Rows from block 12 of a small multi-label audio tagger, named by matrix and row number. Rows with one number belong to one channel. Each number is 128 + 32 x the weight over its row's rms, rounded and kept within 0 to 255. All counts start at 0. Numbers have three digits each.
After each channel's rows are labels from the 100 clips, of 14848, where the channel reaches its highest value: "top examples" is what is common among them. Only what is clearly more common there than usual is listed. The data: synthesised imitations of 52 everyday sounds, one a clip. In brackets: how many of the 100.
# convs1: first pointwise conv (model.blocks.12.convs.1.weight, 288x288x1), inputs 144-215
# convs3: second pointwise conv (model.blocks.12.convs.3.weight, 288x288x1, transposed), outputs 144-215

convs1.10:114081132127118078083132138160148165117095108152139145136182174066097035140124149126113133143088131111145144132107188047160165118163138142128125090124149117128104169111092136096128074169144136093135136194119097150132
convs3.10:132098156100150114171105129134124112105119165146178158130117097126097150183127134164102057055061080109119095102142173046174122125117146186072098188172148142104116183137122089118083146099143107104115100120111116174120
top examples: white noise (92); muffled (low-pass) (50); group: machines and effects (48)

convs1.48:130136189065114093128114132137143171178108031144100130099132160123156144145095140100119137137118141194141172052087155105104107102130138091108098153159151122116119112141157114125164131141188133136139134145132098183152
convs3.48:073087107118142119128094099176168099131112160120080105089142077131073085140123115157112110161159142064169153172083153131183154144091139128097119143151139097118100130103114115113056097171141120127060106143128126110181
top examples: signals (87); phone ringing (66)

convs1.31:151092133118146112121103137143154187121140137101129117159142138102067168146156100118104110166158165166161151076115197149109094165132112135171106133133107163196151151133135130135070134094065140125110122136158110143155
convs3.31:179112077144208158132161137146063151179141146164127203096105135162070090138117115131109097131111114118174089100136128051158124141146221177131137144106149145118143118114159154088118128079109168142157110126120127095133
top examples: mains hum (79)

convs1.63:123140166094133112087147166148124167107093092100061133129146149150126087126147142146098127113186108095145126141170191119141173132113119098078138181117037139149158121052108130125139040155138131053088130157174163130128
convs3.63:130103099086106158100112100085096130106149146176117170098183128121073026125120120088098099172094150129122140125196138038119140138121067111198087085112134126131133100125144135113104127129124090094132140141095124087122
top examples: mains hum (77); signals (30)

convs1.272:110100109143175107088201174143118114146079074118133153128186129150120115090109165146185151146135091098139113187139142129080172151170173128065095130114121122132095150129150156072150108111100113117133123090166139125140
convs3.272:155143181104144123161195091143127090162037146185180139135149073067130110091099066180091115107128083102125125077189148156147124146091172116123105132122084151154111173121109130094118112130158155124160127135092092103115
top examples: white noise (82); thin (high-pass) (44)

convs1.144:182149193083114141127174096097163119075144111108030121129143154146145050139081126146099102138140127189101133124114106119062134109109121093112152176090111065146118207101116103160067156152134153151105186122096079152130
convs3.144:111146191125140189131140143249108160095154135154166097108120081140122139075157125163119185114102105183137095087145095146066108124051135123156121071120188142150111133116128126127168177086152075111120213122111144132070
top examples: explosion (46); glass breaking (41)

convs1.161:136098117107072082159138144139131122124058117125171138120125200114172064118137126086173160129185105068092183116131117164161170110133147091186153132103102187020119105156153138146114125121121147138123185114163187109118
convs3.161:087132085152127164169143149124163054153194111143111156116110153144096135113084135097148118139108154171088183194169123102147128094071140110135173148091143120074157123095121172119111133181083096103134197086116124142102
top examples: mains hum (95)

convs1.47:130060170086118172123096151078171150088135122149115116147062179135114150134112125121136103119111143138168144032121045116097132160131137118118129064056146168136138108126156140109154126174150134131106122140142114178116
convs3.47:172106159125153205150138078074105220075123170139185114078133096123146164106108142120121151140128122124192121074124104129120131138170180138156131175080178078128112122118130129114132187091078171133106188131141094167164
top examples: household (100); knocking (82)

convs1.99:136083078157179164208117127126100125138100074113131126085164148135127107136101104106176134128161146106142127173145087157085133099107094147119095109107124128147097140131153131118077112130139130137076142092120143108186
convs3.99:143145117153118142233102120094101138163077117149109139153093109170057080121139091113183124144076088131132166130149112077125071122098087120170137138110142161065148194111157146082103116119144105097136109132099136112128
top examples: pink noise (53); electric buzz (25)

convs1.68:160138065125141150158106166142160157115167197108172115130116117117133128132123123145158107115124131111160158079105154124147152152115139097131094106151122183132131093124102115125159057101182095088120110130085178108110
convs3.68:185148193133165166069112189131119140149215177139134144109172147154138122138111151146126119161169118129110149145130121128105131129119219183103191156167141116155100149091133122087066127190122139135167138165128122110134
top examples: signals (57)

convs1.233:149128056032078121197103125123122126134110171172140129104122148066120127133129122115127122142153036144177127141103183173123131112099126142236157131141134134123100063140109130140089132099151126066149160170141065112147
convs3.233:082151119143106105178166070148119093138110149127139091131173145162111121108133102097140158161158122110148131170111139153123112146133126097087150089124129206152126223151131102135155129129126151067147100162132109113132
top examples: pink noise (97)

convs1.246:109146135087090169152106129117175049092157121097158093159138079174050110161074116126120158157139071161131124109113108136154089172113150085167085137124120104185139149119117105112095096132102105092164135128140125109145
convs3.246:145089127103094108148135217118060047145111094147109129177091089085109070126108133137135113085062036112148121178092158090121093115125057122110162122105146096107127115102173060146133130076149141132098046124132146150126
top examples: pink noise (59); nature (32)

convs1.44:138107133104098099134112131107163167155114111083160096164137129072146124118138146118153083209109143132086171144156191082105123122103141210141160111042167144116109164075125133131083155122131062096064111114101129141173
convs3.44:170163114143132148141152123108178158222101144130125141137184150137175137097115147139145123118153142117123128102120031124128120159144134132121152113033111133143159136178190122071125152068136116175118148137118175136159
top examples: signals (52); whistle (48); muffled (low-pass) (37)

convs1.17:166122112166117141120112126113144117159126123133130086122163107095255135114139134156149107121102095148134144131021146110082175131116137144106170100105126119000132110106154128106098094117136181113127157063122131117114
convs3.17:085113089168108107108166109146151090094118115067115143078149132092068118103108121150149124090060116140142167139067171121094104099058090119197082126125113134108147114166140127142148137053086098121127055155112097201130
top examples: mains hum (100); thin (high-pass) (29)

convs1.69:151130119158107108117079152127119144143154120164069058107132140130095174122130126150106121168153115104108162187170169072141122124081139129106135153109104131132168036048120154099062144112125112128092154114127155114111
convs3.69:117132052191137135186106162124223077184060094109107098139094111133143127163121133056162155149124080147141104121085088136097191142187093123110102096144149182140133202138152129135101143133153081159131117139154175103145
top examples: white noise (93)

convs1.283:093158114117101118128128124172161125149117095161174152155106115165155070139124128180125120119102116132149134116069142128141151135103141122131146126145130133107146108142081160108159156159178119102170110106082074114186
convs3.283:158064068161109156122137140210090131114122121095167138095140106183099132154138121167160112098171124080138113174115071139107109110154117129104105110082094166163146148085144126127098130119143118138099059098096109095145
top examples: whistle (100); signals (100)

convs1.71:091106107125118067141148134169084125105097087133169090134168124119126136088087152122103125162120086139157170072090175104073163143135122102149144093103131153076114126145154117119132181117155083101115074135105152083152
convs3.71:079156100118146072153103167134126138153121137092091119152112161184075129126118142122128138115111120141078050153108088113065149096099097095099138150125090095094131133076110125159165111146183117100131113117136126154118
top examples: household (67); clock ticking (62)

convs1.92:126125114103133148139105124153152092055089126147158083113110177143135114081136133114116136138092201122178179149168173096147106139120140140136167140136111127098071138103089131192145218093137081131167081097083103118118
convs3.92:163180126139141159116100145119120194046102172152104098173152083115105088181145116112126185184127101149137110157115178113108131152151123127123146109162128133152137158107137148150120191139170120127172153128123135107165
top examples: household (73); clock ticking (67)

convs1.249:118133096151161180073081090072162116144160066111157071146163142151114186107159112164098163118138103129077157122099148137147160132069123102126125076082098144159175096109137149101113102177157119110171148127149136091095
convs3.249:174098162109129127150096055152192118172150083088143093122126181079124156096155120164130115156160124124155137121051095105149127099114139071116159143139132119090056138127116117156124134162066145048167120138122114101132
top examples: white noise (54); machines and effects (47)

convs1.81:163137150161113185140108156126163099167130102154151061109139092170073128102118134116150096077106133105133213110096139117177128121033124106118132129132132169117107171118112103086145130178167141146193111111195082094105
convs3.81:143050051129116093138143127184158105121089139129202161120155132107134103116139130141143096071141153174103154129134030148069148131181120110156091147113118085107115120096128122174162132151178054131100091141130102072147
top examples: whistle (69); signals (69)

convs1.61:089112142140111139139188127122116127129133127109099094148131168112154098193069133164113101102106116189131173122087129077081112113184154100142230096141118126158158133112091166141100169143137127136116124125070097171174
convs3.61:111131161165045144110138135138197163151143105117130126141119103068081044121114090083134053142097137236124157065143148110117134123126118132127086141124168190110116111116105113120136160047152113108136202086115110134178
top examples: signals (75); church bell (71)

convs1.96:160113173050115118184192131125141139084090055074250163135099159157101099144149135125129109121103187132138151111119146141110101142114113132154156156123163146090148146137105152115108123117117141118126142072101180103138
convs3.96:167128153255129104165123114083183151109130111146122148125215129142129149126149120143215148180124198133149104059131155111124090126124130112192107132109183121205156128145132146125098151121123092117111145196130140148118
top examples: nature (50)

convs1.138:133115115087165145113123145137084125068152206114152127134149143133143095158077108142145136091120154197124159151077120097131131128105126124093132123128134141130102120073149162140170164137131106157210113122081047142139
convs3.138:200111126133130119135152057240164095149100080174127105082131173138117161153135104101151144089165133066136143104105158147166138141145169156149145142135073087110148159121130160135159120138140147170120051035146135166121
top examples: explosion (56); church bell (44)

convs1.176:116093045116082109135138114148146104168124083119206105108138119163050092137126128106117089093100135137120197140116143114112168147118134113149125105152142177159122150125140109156137108157145138067119108093112124141121
convs3.176:110045147111114119155148172184108097124169098094157149098109134134102136145088146178116206107123149130085144130110077179118120119109165139108139085144138141117145134109119119183192156102106100099151145148105139127118
top examples: household (56); knocking (42); pink noise (30)

convs1.160:157083132120106142166062155165183135173096183122081147176145172127131113126125121105134139098188185140069119087126090151167081113117122097116157114138119158160135156136151116132150118133153144186114167146120135187107
convs3.160:110096116069147139097082074167127136131122125161176111113107125101106114161131159154068137169175089120204150128133140072123101113124132116098145197157174102097104144086129145159149126104135158108129156183151119179160
top examples: machines and effects (90); electric buzz (51)

convs1.277:121133160111100141186062132107100153115109137143157125126190116115178127134137107168237094107146123093084110124041128159142205121109119141104141145077088118087119133118109066104107156084089158162154154085125140071161
convs3.277:091183140188114130184086119051104148159160139091136152136146141108089070152119128153207037184055170144134161190152106169166134109130142092133117148071107157097103155144125100083118103139136118131130119126162104164121
top examples: mains hum (100)

convs1.127:166119176081062100137087141112053151108153122182120117140114144125136077197112136134099130117173137123174100104150147073140153111085125124118123129090130131101164156142120121166111152139113088106157162137169158149164
convs3.127:147139141110128144109165118197093149162135115142196106145125158107070089130126136117107151120105175171173166158141128112143128157135232118124159155150127177088140156146164129163188152078146137179134213144154175171151
top examples: mains hum (99)

convs1.170:131133145183167132165091126193091152140132195096202149123143088127199186163138131138125109141108157108135118109130150167140130122097113192084147118142118138147105111107114148133153181148136106120132143113089134101143
convs3.170:148119103138107131100081176107161155117111174149161118163077099138165105153102091139102149137151101147154119110125054039131140120141022131126141143128120172155192155154142141175129162092158100114101088029111149104128
top examples: signals (32)

convs1.251:150132141150167123161091134141123135137119128129125156116229141144255172127132126172115134146120157131135120123142141199147152159117107105156105140135145152129136089097139084137120122096118084098143140166169106135135
convs3.251:169131160152132134171122109149114136154134111139111133110152134160076094110130117153109159141129030111116137164097095114133108145087137134030104130136115118153167154090140111117128139025156139000122153067165119117117
top examples: pink noise (99); thin (high-pass) (39)

convs1.101:153089059154077171117178174120165186092126229123134120094158150100138113085085223206110178115182136118179124067132171117106157171143207089134177137124118119144135148124123191137162101119148124119130125211114122127145
convs3.101:095153101120087161148122119141155131156117153147085127142136189094057194124114169209126162126091146163142149104087163160122157181145000138128091123163155162173115162113170160097145134184170120174129129123203128130074
top examples: machines and effects (63); laser zap (42)

convs1.162:130108181089150121165215157175119204108090099088165214153175146113055091174145162120148116123133167243201172078119044112123147108108159121137126142110126168169143139116151155118114081092167141095112138125181096108153
convs3.162:139129139118124149096155052110123118066105169130156161110112120128141101128100138092131133093142124255139098062163190089098137125101168131077121151086140130151138122108125110162137094108100092128107178164136168124079
top examples: explosion (67); machines and effects (67); waves (31)

convs1.220:118137077136125123093108150134172061126105120095177143151129121089131071071148129158109105089093135165071159122198082120131139143094128133132153175103133130162133225174173117148182185132107183120137169119140052068127
convs3.220:141151114107125125151114138125116126085109141138163096072121166142099106134117098132146190170093105119215126148106125145115106096171156149075118101115126184115146137116127155142135162086157181109158205172161150049151
top examples: white noise (95); machines and effects (48); group: nature (34)

convs1.239:118125139135209190151081154085157077073204120078135164117119025143056156087105127117118145050119146139081171122124131113156145141138100124124128123144129091138166097092112149147135168073110139150155119165178146052058
convs3.239:062076085134117121128121112094162065209096157152122132166132107100141162082103130077108123062088125117125158127152068113111144128043136138107159143111147054141133169143112148170126108156101067140105172133097147161069
top examples: signals (97); church bell (96)

convs1.228:167075122114139107090090137128139124142104085094113121144130166152148157165130114118142180140134131093091050090092184128117124155046127121103104123121122189128120113079146108179171123091138160142107111126100188181129
convs3.228:088156132086134156096164157116097123118097130130152105104119118151138099154098139131092077154136145127131108139108187085203120144150174123109088150091090205171129115138102047085033111122172116181113130137117159112151
top examples: nature (95); waves (92)